{
  "encoder_arch": "swin",
  "model": "encoder-decoder image transcriber",
  "dataset": "analogue clock faces",
  "train_examples": 195000,
  "image_size": 64,
  "crop_scale_min": 1,
  "horizontal_flip": false,
  "translate": 0.06,
  "color_jitter": 0.2,
  "tokenizer": "word",
  "vocab_size": 74,
  "encoder_norm": "layernorm",
  "encoder_norm_position": "pre",
  "encoder_activation": "gelu",
  "encoder_mlp_ratio": 6,
  "encoder_head_dim": 48,
  "encoder_fused_qkv": false,
  "encoder_bias": "all",
  "encoder_qk_norm": true,
  "encoder_parallel_block": false,
  "encoder_inner_norm": false,
  "encoder_patch_size": [4, 4],
  "encoder_conv_stem": true,
  "encoder_depths": [2, 4, 4],
  "encoder_widths": [80, 160, 320],
  "fusion": "cross_attention",
  "decoder_width": 256,
  "decoder_layers": 7,
  "decoder_norm": "rmsnorm",
  "decoder_norm_position": "pre",
  "decoder_activation": "gelu",
  "decoder_mlp_ratio": 3,
  "decoder_head_dim": 32,
  "decoder_fused_qkv": true,
  "decoder_bias": "all",
  "decoder_qk_norm": false,
  "decoder_parallel_block": true,
  "decoder_inner_norm": false,
  "decoder_drop_path": 0.05,
  "decoder_positions": "learned",
  "decoder_cross_attention_every": 1,
  "decoder_tie_embeddings": false,
  "init": "kaiming_normal",
  "residual_init": "none",
  "optimizer": "soap",
  "beta2": 0.95,
  "learning_rate": 0.0013,
  "beta1": 0.95,
  "shampoo_beta": 0.95,
  "eps": 1e-08,
  "precondition_frequency": 10,
  "max_precond_dim": 512,
  "one_sided": false,
  "adamw_lr_other_params": 0.0013,
  "max_steps": 5900,
  "batch_size": 64,
  "epochs": 1.9,
  "lr_schedule": "cosine",
  "final_lr_fraction": 0.05,
  "warmup_steps": 290,
  "weight_decay": 0.1,
  "adamw_weight_decay_other_params": 0.05
}
Rows from block 7 of the image encoder of a small encoder-decoder image transcriber, named by matrix and row number. Rows with one number belong to one neuron. Each number is 128 + 24 x the weight over its row's rms, rounded and kept within 0 to 255. All counts start at 0. Numbers have three digits each. After the name is the row's rms in percent of the matrix's.
After each neuron's rows are labels from the 100 images, of 14976, where the neuron reaches its highest value: "peak on" is the class under the peak. Only what is clearly more common there than usual is listed. The data: analogue clock faces. In brackets: how many of the 100.
# fc1: MLP up (encoder.blocks.7.mlp.fc1.weight, 1920x320), inputs 80-159
# fc2: MLP down (encoder.blocks.7.mlp.fc2.weight, 320x1920, transposed), outputs 80-159

fc1.84 099:173170145126122152110119104127127093187133131143132136113147117166163152107170109173111151116150155143076148102132096145110107160118155118132138139129124086143166144163135113113120156100109124112168136110143115129175102126107142151137112142
fc2.84 100:142117109109147140098138133096125141126130169131141143131122160140144136175155085120168108165170151160152115140121108151136133131129136090096147123161123121130151123130138095147102157119103128123118134150171104123084093098101138133127126122
peak on: face (87)

fc1.451 099:128148105117148163138136178114137135158106153128161131153129155106157100163132133159162145139108102147138100116172131116112105163097122180133107192124137169155094104150143097064110106147104155120172150132151112124114107132129191138138142173
fc2.451 088:102134115134116159152143117120175071122118150119105116128119100125172116179131121132190116141108096152143119105133161147102126159150129103115147137125128145095158082147142116127141114077166121111114098122137115175112119070176099125107125165
peak on: backdrop (88)

fc1.9 107:114138147135101130103129146138118127138135120146128064092122095134133135134171129125121164140124109085190147127165118107144114098099071147101104118095151148117129144167110157160104140162142151127119086150108131131134116115117114134135136111
fc2.9 095:097125141135117107147179081151151147073150100150130146132118145160153100136094123131082132125147140103165149097159163118153154121165112123134167164130131108113148155103108108134129166162133127139115081143117140149139143163162164157133159156
peak on: backdrop (85)

fc1.331 099:153138096109100124141128101112115129127098086146140134134129161185103127107120146131161125157086182127142128092133144114108102133093121133132133153165139142123157153150145117095127161114130102197097135102111142115128131102152158156113116097
fc2.331 109:137126139093114121138129145154096125126123150135106099113131120085120107139100080093167119100091157144108117156125131143105120076125108163103125153131154146152137110142152104159096148120144135191149086148119157144180143119115119128107133135
peak on: face (89)

fc1.16 096:154169091115126114141126129146173139078097104075123131084131119109126151140125145107116149135086117141111141111144142141135111132115072118171139096135174150167141142141134102101095122135106145166109111140119076104129125105109115121125140127
fc2.16 108:101138146102113175133169168149141133094095139140105132110127135135096107108107118101229112142150141120154166160128119141137106127141120129135119155114196158067125140129116097143121122138144128136091156131129131115117082133111158154107141115
peak on: backdrop (95)

fc1.343 097:140150134157143092104133113144125153137098121136116139080126159123099104122137100116095128101141116165106132118099133125143170167151145087085125124107127100094122127160122122145081107096136106089132116118120148092123122155105107124126105096
fc2.343 085:131166081131109122109114163139123116087113140128140141112087121137145127145133132111146116100132113124136135102167053129124163149146096169112130102124113130133165127140161139060160134131132104141163156083131139106131134119095123139151131117
peak on: backdrop (85)

fc1.255 096:131156126129122146139147137151168116100063112189116077124102128130118135120157163145096103103150162138119103099115108095116142148117150121112123131159106125150108110098105101136116137134109135174151133132124121106081144119179158153128111123
fc2.255 110:122122138127147143142124135118136154131141155153141126146110145137126137109093112091084125147125097105122144119170125148161118113128134141114115146098107163160148118120167121159131126075140163103120122085137133119152138131156131139136121128
peak on: backdrop (84)

fc1.81 103:147135155125139169135091153148138157082152127114108127146144164099140088127124112116171097145162124152160120076154153141113101120123135126112150057108140115132104098116145143127114114158139109179117118120106136141100106135118135142091136120
fc2.81 083:142140107110150133134138134140124112101164129100144134171090111111131101100139138141137151098142156161081086151145137112085157121112171111150090147106128136149135086159144117104115129130110132095118138180088111109126141158144149146124115165
peak on: backdrop (91)

fc1.302 104:169149072146118129120154162160167151107154141082087158089106125141132134129135099076146155134168158110150142140109157105127138147091128097125112145103121138061182100135107123095144121139139143169118140127122109121155113144112157112098137134
fc2.302 102:141124151102119170172114147145133108065113140178103109135139122115124076139142108110185126127142060100145172148145112153136098123141133138126153163102138124120112124118043116160145141153102113125124129142145111116096109077128153126121187121
peak on: backdrop (86)

fc1.503 100:098126120078099147150142143148166165125085161183181135140153107135134129117145139114158143160129121133141145134097143132138107154151108103115135122143170121146145136084109157115117120161131159106123118129123112101128125142144127153118126159
fc2.503 101:125155143090086070121144099124208132158132141116117138098089153166087160116117175132135131147143116106169122144144143106124133119164132109147117159097150081161114144130151116104125129122151164160118133118133141168134113128171158149153122112
peak on: face (89)

fc1.434 094:144144139114154131090135094152161118092113118106166107136140135132161141167146098109092124118120121088137128097182125125144122145152145149136175139117156145104132144152152134085089098161110115096147129124173096131120158151124105098159155115
fc2.434 106:149124181142166174157112159117164102117101135127134137136129140147123127127143148177130128151132164113165157167135100157105154145166114118135131093140143117095115119140094048125117087122143102152138131123151142115134127109132138124122168138
peak on: backdrop (98)

fc1.594 102:100141148099145148131122181155126107150170207092103115116139137069124113126152076115128102178117079104154129186103148120120111117173122118110098138114124137110136132086128107186142125135106121151161132160143125123092131152116132118146132122
fc2.594 090:120112095143130134103128125144097147148132091118104131107107128153136112092127134152052101122160133144143122126144137125086121156087092106114146104147160123085089149092136134104138145141129145139148112121142130186165165139097128152121145117
peak on: backdrop (95)

fc1.448 099:099204099127101136130098103143119123142100133093089150119118134134129131078168098108137106152125096166090126087148203134161141099103141135140116133124129119164146078146117146147124078145120147149170117111128144109122139127148175099115178146
fc2.448 108:162145076150126181145121090111164137140140146140152110158142125118168119129122139146140176128147079140161105080115138150121146177181153158131078157139104107178116090129168168164097160145146145107143152156153104149174135137175084137165108131
peak on: backdrop (98)

fc1.662 097:156112066096152127136129113110112105116109107152146147087140096099149137113095132121128099135139147089103143131133125121117128149097113094088145106101134160166123093134113100094079119147148100133134166133129118107147141100129096094140114117
fc2.662 099:108173106144112114124156134115100126056143156163126141113109137162143090098132119099182150146103129116157142121162148149126143164152172100135152159142149128116109123110140137125144105123120096112137095124154124110115144142099102128093154115
peak on: backdrop (87)

fc1.214 094:130174108123120135128151139099149128127064148112165116139130131146134139124127088095142125099147134109138138166129101098113125107155116126115110128148086102109055105107104139114115107135115133129089145140140092077098110111116134124078167133
fc2.214 097:133154124129156125078162129129132140084117167153107087105101118136129139173117157088199130130117132174147129127130124137110084143099114129116164144141134166077143094173146074110114134111140105151159118153117110118135131135115102154145109132
peak on: backdrop (91)

fc1.571 098:122132129117141156145098156134131103149154121176120141143170137089097139117153137111143128157154107133142138106164119124094092106116094113159164085139165109138105117144088104105147119158122128140124079160175120161163127107144111097141168109
fc2.571 095:136118081156133149126125097077122145112122124110145124147121090144103118110137137135141119142126153109125153156103134115156111109154117152178142103094159111122109165145129094164127153144111116141130122130161132086086110080111167138166137182
peak on: backdrop (93)

fc1.198 101:161164108125160128133139134158165103083100117129123146116167124124131161124123124098118133162140119141099172134145156126083120158115100141111105136118123121146131113199133146110141109138102121089163144149086116155081130176148131140115158099
fc2.198 109:156161130101137158111133156139136121116119126138164113076128147127110115140120130116186148117058140131149114134150119151133099112081112122166161115105139136152099099155135145110111133116157160168115102129138117130165143167081127149161115104
peak on: backdrop (96)

fc1.109 105:146151134088112121149153085127168093180103142123128147140174087163151124128117149071107182165112128172116176137114107185136124110107140140178154145074101102147124106163108091116135141134128134129174120149143127124095136083110143135134150131
fc2.109 087:152132104094132165113141105107135120121158123088131098127095123143129130157156138142109119156151128128168100104110109124164133125111119167065104125116131127110115138137133163102135130125137112151117156129103109153125084137092130089120106095
peak on: backdrop (94)

fc1.372 100:117139149131134168159141090155143140138129127110137164128133112082106137107156136142128107175144144124189116160166131138070093180102145138118117145142126158133143137084111078116122120196088157138103134142195139128174134105155124113098168176
fc2.372 107:120086165137129123098112139173075128126153140099117066117153135089179113112097129120113138106153108142121096112109129150121089127163127150152173078106206140073089127130152130137113154111126100142126119130149112144175147086071134133133138122
peak on: backdrop (91)

fc1.644 104:099113132174177131172134142146097074122122123131141123092144131132112154128117125149114118129152157142103159123132126143092135109092142125133136068132101155098112094116129125142154159143145096135127142117163165110086149121140050131128185102
fc2.644 105:105160122157152145127091107143149135125150131119146091116144107100122120175098129124170103106118140123118112129139114116105073132131089135089117096106142170123135102139155086119112152104156119175125104118142134129117117179100145138151088108
peak on: backdrop (87)

fc1.220 097:159114113120082140108153144144123133105091116168121134136174155105130138120148140106137130121070126133127163127108065097138108124087111174149121147129160162118164128131126096150142125154145163123102136179128093114145158141156118123126115104
fc2.220 103:149124148161129140157165204118091199110115164074100112104133152165124122104119104115183153129134156163114123119127140172140109133127157123091168142105146130130122136141125169168093120123131140060110160158139138105134131134142103148081105121
peak on: backdrop (85)

fc1.545 097:160116131150103113131142153062126148117135146136125126137117116152122142136110096132139182131120135075116117089105156156112124142138124134185132130101110093130110119101107117139102114140112128143134133111140094143117142131159105131142146115
fc2.545 096:126153122162141122120143137175138143148116151140114099131138125187135129139091140123122144143118082148124117091110120124129151141151116160138136133132070112084161115159108135121124123120132152102145082109107165177139101135151123156144135164
peak on: backdrop (92)

fc1.160 099:119189124139116120145143138107081104165102108119102107168115147202142134155144112140142140116122143106101123134125147090094164123096135161166133121115141133144171101156124098119156102119108140130136119158161142071106131116128100095116128093
fc2.160 088:146148126157106149137138131144151136123132164114125131130127163123124133138113092132114149128142114152143133078092138117128121131137146152113128108110111106094149111193155139094076124139138137111106108119125127132139120148135097125177089110
peak on: backdrop (93)

fc1.519 100:136124149105153161095103141145129101135138109096134141134187129116111129125126103075121127160144103121142091125105103133150116134118106126164148154134098157119167092104120099141145097130132150135146141096125147097147131122056094142157108100
fc2.519 091:141121137123120159136076145135122098105107117124106104134151106151101104142143111151148114171114158112158126128167095123115161168106122131102123124143135139116158129097133112171121138097119135136109110143145078132136079122118173121092176128
peak on: backdrop (88)

fc1.487 102:098117134133160101157151152155135119101109162145177141100201128137081116108128162167106109119149148093080108112111144098122157145130104131091129111074134127091145085123146126116150113098129118086133122116130102114149119101116104118139130102
fc2.487 105:097126143122104131112117069124139139134139106133125164105146148100114179109147151130147121124132111126127133117111098141128095142120148148130114145153125124130092111159170175081142141100111114085140106167146089143126144144138138127134118115
peak on: backdrop (85)

fc1.447 110:143154118117160150145127134126084138151114164145138140110146108155112165195114147141121153129141130128094168123140080134141132131091104146125153161144111162119120105121150089120150135121120126126108115091132133133102134123120156154177079134
fc2.447 100:190125145101134103146116107127122089134117111145158103158124114120118114094127149127104116130142171093137116169167139098158200139111140159127105119159113152197079118137137161127116081125107122101134134147151122153152120138160129106150147127
peak on: face (89)

fc1.118 109:136096105115118123115130114118131112100124142183140128111134104115107141149120152093140145123163093118121125091143172120107141090106130182139132105155116144142150095147153136157158087116084116079123197104100120145118121122167133155131117155
fc2.118 101:135156121122115129070170123104143123140141077139153108113172135131169110134073130130145127099120073127097138132128115121110127193149134107123112186148110114136082141119154145091142134092139138133073110136133156109109150164157108128117104162
peak on: face (79)

fc1.499 099:099152107166138130102172127130157099118099123093087128091142122166140144084129097167109138113125109123165112126101136119140109152113163156136124135174137183118146130122120154135168132123121131168088119115125101113144141115161106139167094110
fc2.499 102:127120121123109172117152120117140115110085129183085095115159138103129112136091112072188100139139146127166161124118157162143088140147131117117131168095130118113175089129127102130089118124151112137132123127146092098143133107094143143102137153
peak on: backdrop (84)

fc1.27 091:094139117139150159138118119152157157111131132131075151078126104135172172102097097100157124149131088158127113116158183131170129142144073115120113170139129147153130170172109134154085138126147155130090167129146133155109135140083157104129124125
fc2.27 097:140173078161154151100127137101164104142106143103135074146148136115138142138124161098175114131095153144128151121114126140126111140108128100166116145135131120077139089135128108118115117127125105134166138154142144131131108126103139150141131117
peak on: backdrop (100)

fc1.520 103:122134135142131101143145155148139143125101158130145107123106170133144109133130118121141148173108139128141160091121157102115116118147105144152135107077103137140127141164096116101184127099131140133129183133134145163121108109141126107120142115
fc2.520 093:111146119109123111167142135122177134117141111056119136134152132116135135141111099092189152120132103163133115141126085138102143099157113140120168163097140121117148148108161159146132105164146173137100093160109166109108104149130112128164146120
peak on: backdrop (92)

fc1.280 106:165139123150120141093149112145157167095166166115101121113101140104154065167145115085095158120106148129114133117133121133159116149145138185126140113131105103121094100119167102108159109110134140131146135136135079116121156075092114111157162132
fc2.280 103:119112103180098107168134110132162131133159145106135141117161066117109143145114120170109136189152110092112100136128128174102125134117108159114081064150140126136165166160115123178116128120141160161141173138116071151137130138113119146129117084
peak on: face (99)

fc1.752 096:169135138130151131134140131124141111156105122169134128151137165134180108106153123093091152155075143177105132144123103127136159123171135123146096135113130135153062121158130161110163147164117164183144124128130118106118131105112108120172122113
fc2.752 086:116130083120111164096128144109106143102120125099131153160100118133100115155197121156142125128156127101147114096142080114131142082135117141091141123132136097103119109155097136102095164165140145082147160152125130148131126122098112115158092125
peak on: backdrop (85)

fc1.408 098:112140126149112115116161124087153148110104101183156072107115146181130154119105144100083142141122140122147170117128092138136121112140104158145122142158138137072116130106134137138125054127139119130135105120163074170107136154163112122126146148
fc2.408 093:138127113114140119119124099166161125131121135122110156115116120153107145124134147160143136105199120113137100137144122127235133170115153111098117153158111133107092095158128152107153144117119112153141094141086119131194091134106129146124117136
peak on: backdrop (92)

fc1.248 111:088116113186132157101121137133106117096105175155151105116153098159092132107138140154096144143157146147105127120137103119109132160096135168092136108140103136153116081129152143083079091105173144132148131126134136130147133163158138087127159155
fc2.248 108:130112174154115126118141122133119137191130121119131158142130129145145160105138137121104140121087111085136122136155084164109131111146120166144075150151080144153096155095133120118171112143122168129118158111166133118189134124153137081126125134
peak on: backdrop (98)

fc1.522 098:138152107146118150106151090149153158080117155106163171106125092150104111142151176125108152111141120133136069133140151107112122106109129091128109149079176138136151110092160157099170103120186134149126101108150158141168135133098145150112135094
fc2.522 100:122143148110138094125139105152181087152154130143106083125106118179154100139145157085088095097123159173148141114097117095098114145155101123103135136140139161131101139114137114083105112106131168132132133087091139131156108072116142129143079139
peak on: backdrop (85)

fc1.77 098:107157141117138169118167158142093136092087158116176136170131153136141106127141099119152097157159163102124083121168159118136156165122158153091120147121167160117160151111151118102132133127125140145116129116146119124136177141183101111113138130
fc2.77 096:120169136145133167174128123123146121160173152115110146183110150131129147113106103120167085146146096175120147122108124139080124140157152146157102115086085094111101102139203124159106164155116151124097116109129106135136142119120080083073108128
peak on: face (72)

fc1.17 097:114144141101138133182104151143099109128082124110123154107142167155113133126124127073152103091098127148146148108107166142140131161064111096150123144125146148121122138112121101182122111084117123170121109150150147139130142103132135160145151142
fc2.17 090:103094112141158128102115098137128157147127137155095075143172122149127120154087145143140075160144145123126107118123148121100163112062101108110128099124116132117165100108122122152134102129186127163111105106131120152131111140103148143114111127
peak on: backdrop (85)

fc1.153 099:154178077152101102134125112165133139137087137126122135100171134169136116136111127107116148098151146141121179116127116141147131131153182102149130098129166116148102109102112118081149148111187098132138058114097134101128134138126122131157107153
fc2.153 092:090118094100088149108166081123134138166129140089090145127107106155151142124140142116115116092130151164103096106119124119136111118117121135124092146136117138129135150116143151104143109129161183178154115101129130104106133116173147087128075100
peak on: backdrop (89)

fc1.380 102:138099172137105186080136135159129165140152138130131108141124128142116125135170105110108131139130074101145098122138139165125161132114129113122138101118122161114083129096166108174152123156124172191117146152140144157112169096106132104109090129
fc2.380 092:131090118145129191105109101113104158110152113123115124092141125103151140135156129119104103170164139100167119083139166108131130108183100177142126146151138189108121134134156161104104165168112142128128154156098109123135135123109115138144136131
peak on: backdrop (99)

fc1.455 099:106141141072131167167125155143143150127114101127077180139129122143163107111158094100140175142135078168148136173120134133115087109107094163069129160121111113146118177144147118116154151147127121118142160085150132137137124117133102128127158174
fc2.455 105:109144098148150163107112113101081113156185127110116113129129129120124137106155106123087143132152112113185126082123128117111147134114119157121097141161158147142089142102149146113103158134110097094158137133148119128172151123111117145129133115
peak on: backdrop (97)

fc1.683 100:125164078109142119133143156152112111142107080120178094136152115114164091105191124058147106102082124155143174133127147175126127125144143162154141115140101145112116054133175147093115147118137172144105169120102114099147123099142113104111106142
fc2.683 102:140130149128109127114132118100168143100120152119101131110149150087146151110134179131073142180141102117135134131109161106127098097144187143119114149142161135106155154117149110139069094108124128143140121146135141154152152116098114098120111121
peak on: backdrop (99)

fc1.163 102:134132160093106138122165132128136140141107135099088099123112117109117116145148166150125120128168124151101106116152145101123130167133151110123135139133099149151120129145031128139131102173109155132116133084106171135079135127138087128108096155
fc2.163 101:108123134151152123154131104175115149142081113180155096102147155165163157103140104143122138143132109096142145119099107143104113104118136129120091140174150120107161172092115106139128076121150135144125074116087147147136114148135128138132138159
peak on: face (74)

fc1.389 105:087128129109126152127122158111116124095128135155142104138167088143111112142096164111164148159094095098131139127172130110128110146169135135125102129102115113146115097068128114166075108139093123141097141119135122114118108103143134100126173147
fc2.389 113:123146108103127123106140126101161167150108106153103106081135181112178145089153135105157129146145157119126155105131134197151138119116144149106129189136141140144148136141121156127080138102108137107152115119108074120159112129074139148109118149
peak on: backdrop (90)

fc1.616 095:119122167089149114129097152084137131097149151177170109105101152135110160109115114093157094100152129156141137095100126099143120143137119138134140153134119123143148124128125115163131128165151171153107111107143133151133114156173102131147131146
fc2.616 093:132108120106149159174171106148144126110165116146139132109126132153167124129096149123120139148136097149149151112159122085143183137094153127108113158166120081104086136092129152110114132162125152105136102128113136116148146158123125135140126145
peak on: backdrop (95)

fc1.78 096:114089151118099098135130128086117116110172165113128151138153122116181108121123114136153151096152121117128089114108107161125164120133110160152123136152136128147149067155096101133100172157146095115130132081120169142161158123132130172165143125
fc2.78 096:098116085114134110115091148130086135098127102149137149133107117140108123170130111151156089096139163081148119111163102098087160105114130173087141175127116093104127127136132111128115161136120111106128135175100149127136100141140092182159128134
peak on: face (98)

fc1.550 100:098145154150143148113127161152121185147150159149123150092082098148135118100152136124176098105163146099114115137145093147147109118090132120105124209089101119149157160143120119129135120105128159128153127135152148145146122105157147123114172170
fc2.550 098:129155113139116152138152127103103128100117144102166173102143141093096120133139163129117151130127081141105118146134093147089115150117147153092127129133132114170114189091106152104110120108155120088107168103130117122116187136110103121116117120
peak on: backdrop (93)

fc1.85 098:126098114118164134159129163119115077074148104093130088072102063122121127090106121095077129144073143139134123114112111146139142171110119108155137092163119148107177160143110123148121135132134146136143129125102132124143168119134107135139127094
fc2.85 110:119135112114125139133100135164132133129122083183112133100164157108174120156138108111124107143129130132135108141139095187144111164148139172125145127147140122130133097130107148105166133116116129129169085158132110127138098164148171119148138097
peak on: backdrop (84)

fc1.374 094:146137147129161155144111134145146129093122110118104106090143150105154104133145119140134140177132125141126184085135163136132128130126132137134148175139164113146104147131134160117106120123145124140092155104116149114090134144131114138081109135
fc2.374 099:105153086129111164110126128107153130126134137145106119137201114114177170081105139093150103108140119117149130142093163124128118124115116132127135176111172139114151131155092158157088109106148137086154122140129097134118163078140089118138136154
peak on: backdrop (99)

fc1.561 096:101123109115167166139111083088103129113128103124102151093166131123173117143110153140128122123114081096131131132131141117136114139139075108159119063146110167134141134139162131152140164098147141153165126135152135152165110131123150099136125121
fc2.561 105:126089113087158094094127102143146108128122154108137149113122122098130107144110116125142106151087160150091129148205120189135080130091109098167134136120129121165135138130125155130130119091135150144130110165136126174174149179123124130128140132
peak on: backdrop (91)